Weights of a small spectrogram enhancement model.
Model: arch unet, activation mish.
Training: adamw at rate 0.0033, 8600 steps.
Rows from block 4 of a small spectrogram enhancement model, named by matrix and row number. Rows with one number belong to one channel. Each number is 128 + 32 x the weight over its row's rms, rounded and kept within 0 to 255. All counts start at 0.
After each channel's rows are labels from the 100 clips, of 14976, where the channel reaches its highest value: "top examples" is what is common among them. Only what is clearly more common there than usual is listed. The data: drum patterns on synthesised drum kits.
# convs0: first 3x3 conv (model.mid.0.convs.0.weight, 192x192x3x3, each kernel summed), inputs 96-191
# convs1: second 3x3 conv (model.mid.0.convs.1.weight, 192x192x3x3, transposed, each kernel summed), outputs 96-191

convs0.79 [122  94 115 124 114  95 138 101 104 101 102 128 105 120 162 157 160 163 175 169 158  94 129 135  98 145 135 131 109  79 141 123 121 138 124  69 143 114 209 159 147 123 152 121  49 130 212 111  94 120 210 153 110 130 129  92 131 109 176 105 157 113 145 160 121 114  93 108 105 196  87  85  96 110 148 123  79 163 127 144 136 176 171 124 168 130 135  94 138 113 154 100 112 196 169 146]
convs1.79 [141 115 185 135 143 157 140 133 127 134 167 120 120 122 113  50 150  81  77  62 103 151 107 115 157 113 156 106 147 136 123 151 117 127 116 136 119 133  81  93 130 130 132 143 162 109 129 123 121 137 195  91 107 148 119 136 120 129   2 133 103 146 108 110  97 123   0 126 135 150 202 129  86 133   3 120 129 143 117  98  87  99 111  93 109 127 104 115 118 128 102 161 108 106 142 131]
top examples: muffled (low-pass)

convs0.44 [143 139 116 143 133  80 144 104  56  71  98 113 133 126 127  73 135 122 103 129 109 110 149 103  96 106 132 122 145 121 148 153  97 101 179 122 117 135 116  83 128  55 103 172  88 108  86  66 119 175  62 103  83 138 133 137 120 124   0 129 114 133 178 115 100 123 106 143  83  99 117 124  73 128  92 107 152 123 143 133  96 117 151 112 117 117 108 128 105 117 209 145  91 130  97 143]
convs1.44 [112  98  66  91 112  71  63 131 218 172 146  97  99 158 104 133 140  76 137  89 146 150 126 145 145 101 111 132  95 161  95 105 143 117 156  99 168  90 166 216 138 148 119 140 150 161 151 140 114  89 115 102 149  92 116 101 116 127 101 125 151  93 156 166 138  84 103 118 138 146 114 111  79 134  98 145 144 131  83 142 167 152 114 145 117 158 144 114 156  70 103 106 102  63 137 147]
top examples: thin (high-pass); pink noise

convs0.141 [128 102 124 112  90  79 152 134 176 124 102  88 130 153 152 119 141 169 202 182 176 144 150 176 140 110 108 196 102 169 151 141 121 111 142 102 148 156 155 150 101 129  96 104 148 140 167 149 125 116 115 178 119 141 115 122 141 138 120 161 103 113 120 171 118 144  95 105 143 156 103 124 108 121  97  90 134 111 117 183 139 149 181 133 133 117 147 113 169 157  88 154 119 141  99  97]
convs1.141 [118 120 160 139 133 127 142  34 135 167  90  94 108 115 127 106 115 124 133 146 116 112 121  31  97 144 118 121 140 145 119 114 129 129 107  64  79 146 110 189 123 132 127 126 134 158 109 133  81 122 150 147 120 132 140 120 116 120 129  63 168 113  83 164 143 136 121 153 115 109 134 111 150 121  78 117 126 104 126 125 145 144 109 148  96 121 114 118 112 145 114 142 123 174 198 134]
top examples: thin (high-pass); muffled (low-pass); white noise

convs0.132 [125 144  54 104 175 136 120 185 220 185 102 143 117 119 127 163 122 118 182 107 158 120 140 195 148  98 128 179 138 130 104 121 127 121 113 152 176 152 180 173 111 108 101 138 139 155  92 107 135  81  93 175 156  94 105 165 119 114  63 148 113 100 146 186 102 120  74 135 125  85 117 122  68 159  95 156 123  91 120 147 165 134  95 132 100 130 161  96 122 127  87 127 147 118 121 106]
convs1.132 [115 134 141 117 173  94 172  59 116 145 131 107 155 149 124  62 103  90  97 106 167  93  97  58 141 187 104 154 130  97 115 147 139 137 102 113  95 139  69 111 133 150 150 135 148 125 136 164  64  88 133 130 137 149  97 135  92 154 104  74 140  82 143 164 180 117  29 113 163 180 172  91 115 135  53 133 130 134 125 168 138 133 141  94  83 141  93 117 159 125 131 106 111 176 180 152]
top examples: mains hum

convs0.23 [113 102 196 150  79 158 175  92  63  95 137  83 106 125 117  93 120 136 101 129  44 138 162  74  78 155  94 132 105 133 121 118 108  91 121  96  53 155  77 104 101  77  97  86 122 144  98 112 111 127 130  97  83 129 156 128 166 117  77  86 162 107 107 104 128 182 126 119  76  91 135 118 111 147  98  66 119 125 105  91  93  99 117 136 149  85 109 112  31 186 127 133 107 150 122 113]
convs1.23 [143 106  58 124  77  78  44 123 173 148 138 126 114 153  88 115 111  96 111  98 104 173 141 111 142  92 141 111 117 202 137  83 131 102 171 139 129  86 180 196 125 120 111 147 124 129 131 113 159 121 130 127 120 129 129 110 130 113 118 155 113 174 104 147  95 122 193 137 115 113 120 171  91 130 132 127 126 109 110 111 144 199 110 163 145 160 155 146 120 102  98 164 119  31 132 122]
top examples: white noise; thin (high-pass); pink noise

convs0.9 [145 148 125 117 183 162 155 137  76 107 126 155 148 162 143 142 158 131 125 116  74 114 139 135 118  95 142 130 181 117 139 134 107 188 146 153  96 165  69  68 141 100 130  90 109 123  85  77 155 159 175 125  90 112 146 160 116 131  71 145 128 117  95 118 103 139  63 164 131 106 159 137  13 126  55 147 119 119 166  93  90  98 107 104 124 120 112 145  64 169 170 156 112 118  94 194]
convs1.9 [103  84  96 118  81  63  86 130 161 124  93 116  94 155 134 146 120 157 143 141 154 155 143 180  91 108  87 102 102 131 114 107 153 115 159  76 166  93 152 150 159 168 137 124 136 162 141 162  99  88  70 105 117  89 103  84 104 114  65 148 124 103 105 113  95 113 114 101 165 139 116 105  54 131 126 113 142 140 118 155 174  99 137 139 129 105 118 105 171 102 114  80  76  49  94 155]
top examples: mains hum

convs0.39 [116 178  89 160 102  92 108 163 201 119 109 115 123 127 116 177 140 134 202 165 123 163 147 174 129 133  97 131 111 167 124 109 100  98 133 167 184 137 145 122  62  63  86 135 127 139  39 100 141 119  51 206 162  80 132 157 138  94  96 140 108 124 112 149 101 126 171 116 109  19 116 117 158 139 184 139 153  85 116 125 129 104 104 175 127 133 145 130 106 138  67 138 175 149  82  85]
convs1.39 [ 97 124 171  90 155 100 149  67 134 152 118  75 129 159 118 130 117 101 117 103 141  82 106  74 117 139  97 137 125 121  89 135 135 113 105  81  83 127 114 190 130 135 127 145 143 142 140 149  75  83 143  97 131 136 111 129  93 140 196  64 186  64 151 148 187 109 141 124 130 160 139 110 216 141 141 128 127 136  90 166 159 148 132 137  95 158  83 103 133 112 122 116 125 208 237 117]
top examples: thin (high-pass); pink noise; pattern: one drop

convs0.119 [118 142 167 136 118 156 182  99  64  93 115 118 153 128 126 129 142 145 144 149  63 115 136 107  62 101  66 137 126 100 133 127  89  95 127 125  97 202  67  93  86 102 130 114  93 130 103  78 129 121 120 154  94 111 145 127 103 130  92 133 144 106 153 128 121 171  82 115 145 124 139 114  63 124  75  62  80 123 139 115  96 101 114 115 140 112 115 129  69 156 157 141 118 165 126 141]
convs1.119 [118  88  90 109  79  82  46 157 188 146 140 134  85 159 117 105 156 117 117  87 117 176 121 175 167  89 131 122 104 146 128 119 149 100 151 132 185  60 165 152 161 156 133 113 163 131 156 137 135  85 132  90 133 107 100  99 117 115  62 163 113 136 119 120  64 108  94 106 145 154 122 105  39 139 118 137 129 147 107 133 141 138 142 125 136 145 122 125 130  89  86 109  84  36  97 108]
top examples: muffled (low-pass); pink noise

convs0.53 [112 140  87 116 152 142 141 175 206 163 125 162 137  91 140 147 130 133 181 105 153 131 135 200 136 101 106 141 133 118 103  97  99 136  93 173 163 144 168 161 104 112  77 117 124 165  86  78 165 112  97 171 158  69 125 148 126 105  92 139 118  95 114 198  94 136  74 150 111  77 105 113  60 145 128 139 116  89 117 134 148 131  85 136  97 128 164 104 140 129  77 112 149 101 120  85]
convs1.53 [125 128 121 141 147 118 152  85  63 125 107  92 142 167 100  42 101  95 102  78 158  93 104  42 141 210 118 163 102 103 128 145 125 120 104 106  89 136  83 103 111 147 153 157 143 101 136 165  75  85 134 120 134 130 124 131 104 156 111 102 119  88 155 155 185 112  41 120 167 172 146  66 117 132  57  99  98 142 121 194 134 138 150  88 108 157  85 124 181 142  91 125 116 197 160 126]
top examples: mains hum

convs0.98 [164 111 110 153 128  84 163 153  84  88  83 148 101 137 183 170 143 181 161 172 137 116 164 183 111 159 168 149 123  94 147 144 142 134 170  75 152 116 187 134 145  74 174 136  59 165 153 108 115 137 141 145 120 137 115 110 162 124 139 155 156 166 139 144 120 150 104  97  95 133  65 123  76 133 158 126 104 151 164 143 128 147 185 138 133 117 173 106 113 105 162  90 102 140 119 170]
convs1.98 [139 113 130 113 130 133 121 101 134 155 160 101 124 158  85  71 105  46  70  51 111 128 110  79 143 149 172 154 121 151  72 121 130 117 129 133  96 144 111 124 151 134 135 144 145  99 133 156 123 111 149  93  93 107 133 123 120 142  47 129 100 100 124  97 129  83  40 116 111 140 171 109  95 140  44 106 125 132  92  94 113 124  86 101 113 184 103 100 112  99  96 181 118  91 159 130]
top examples: muffled (low-pass); clipping; text has "clipped"

convs0.176 [118 143 112 145 104  97 122 149 179 137  93  96 139 147  97 133 153 111 171 140 177 168 128 151 100 101 100 151 103 168 136 139 129  89 153 139 132 122 124 129 101  80  77 104 140 147  48 147 136 113   0 182 131  99 125 138 142 106  70 165  81 117  99 180 143 116 157 117 111  58 104 112 168 148 180  99 125  62 131 154 138 128 135 147 145 100 135 118 173 142  96 128 164 175  98 116]
convs1.176 [104 107 126 127 140 109 148  63 161 168 106  94 112 129 146 149 120 129 154 156 139  91 139  67 106 166 102 128 121 161 113 109 141 132 103  54  87 125 133 217 118 132 125 134 130 178 115 132  70  91 136 155 138 110 128 114 116 128 212  47 188  77 109 158 160 129 187 144 125 115 111 100 187 124 142 130 113 102 102 129 175 151 126 162  98 135 113 121 119 130 120 112 122 184 195 125]
top examples: thin (high-pass); white noise; pink noise

convs0.118 [122 126 100 141  87  96 136 172 167 111  84 121 137 102 105 123 160 152 217 179 173 161 153 202 118 103 115 168 106 144 177 141 129 102 147 136 177 161 154 106  72  82 115 100 132 141 148 135 122 129  58 184 155 133 133 108 121 106 106 129  80 130 106 151  93 148 120 103 136 123  90 101 124 143 156 122 152 116 121 136 120 108 152 139 129 118 145 124 149 156  99 131 128 132  91  88]
convs1.118 [108 123 160 128 156 130 154  44 138 158 103 101 134 119 132 115 107 124 128 151 128  87 131  25  91 157 110 123 140 135 117 121 134 132  97  68  62 151  99 177 131 130 125 142 121 144 114 128  77 119 159 144 121 107 134 119 117 136 152  54 162  86 102 144 167 129 135 159 122 113 134 106 182 119  90 119 112 119 123 129 140 138 122 140 102 141 108 115 117 143 129 139 118 194 205 143]
top examples: thin (high-pass); white noise; pink noise

convs0.125 [116 111 122 143  87  86 143 163 173  98 107 120 127 115  93 120 151 164 204 197 189 173 128 196 130 100 103 152 102 162 164 133 144 104 132 112 169 158 160 126  76 101 121 120 132 141 174 130 133 123  89 161 150 130 132 122 127 114 104 123  87 122 122 175  93 150 128  93 139 160  89 109 138 129 146 124 149 127 109 153 132 101 184 156 157 105 161 124 148 154  90 125 116 119  93  89]
convs1.125 [116 124 165 132 156 122 153  48 121 156  98  93 119 113 139 116 116 131 134 155 123  95 132  40  93 148 112 127 145 129 121 117 124 133  99  65  68 157  99 184 112 130 124 141 130 156 104 134  71 121 148 147 122 121 136 132 122 126 144  51 165 100  98 150 156 135 124 153 123 118 130 109 177 113 101 118 119 109 131 130 152 132 109 149  96 130 112 115 112 144 122 135 122 197 204 142]
top examples: thin (high-pass); white noise; pink noise

convs0.82 [100 125 129 117  87  99 149 158 149 106  93 104 129 132  89 107 136 138 216 184 160 172 132 185 124 103 118 177  90 178 175 156 137  91 132 125 161 165 137 111  87  92 111 104 155 120 125 140 123 122  36 176 149 114 124 100 121 115 105 140  70 122 103 188 118 144 151 100 139 118  86  77 149 144 159  84 138 116 118 156 107 127 151 148 143 101 157 107 144 149  99 127 148 140 100 105]
convs1.82 [112 120 145 134 146 121 154  47 146 155  89  98 123 123 139 129 117 136 140 166 135  83 128  28  86 156 107 122 140 138 116 105 134 136 109  66  71 154 106 191 121 125 129 142 120 158 112 131  83 121 139 153 121 111 135 120 124 125 175  59 169  92 104 148 163 137 161 157 115 116 113 108 187 113 119 120 106 105 123 126 151 140 118 160  94 139 107 120 121 139 129 126 123 189 190 144]
top examples: thin (high-pass); white noise; pink noise

convs0.150 [129 163 160 157 119 159 141 152 135 131 135 138 140 129 125 111 111 108 119 115  70 167 134 130 121 166 112 113 106 156 126 138 127  95 119 141 127 129 103  65 102  50 105 122 121 130  28 115 129 112  53 135 167 113 131 123 164 127 153 128 129 133 112 114 153 145 226 136  95  41 119 129 234 157 239 111  88  97 128 127  51 108  90 174 114 116 132 102 114 151  90 132 194 122  91 113]
convs1.150 [106 139 114 112 122 100 119 106 123 131 118  99 142 156 110 201  90 112 132 131 136  96 110 104 117 171 101 135 102 151  89 113 119 114 129 110 122 116 163 171 127 119 108 143 116 120 120 124 128  88 132 120 146 109 114 122  74 142 255 111 161  56 136 105 152 102 255  93 102 133 124 102 218 146 220 119 140 110  80 134 150 145 127 142 112 171  95 143 127  95 115 112 154 205 168  97]
top examples: white noise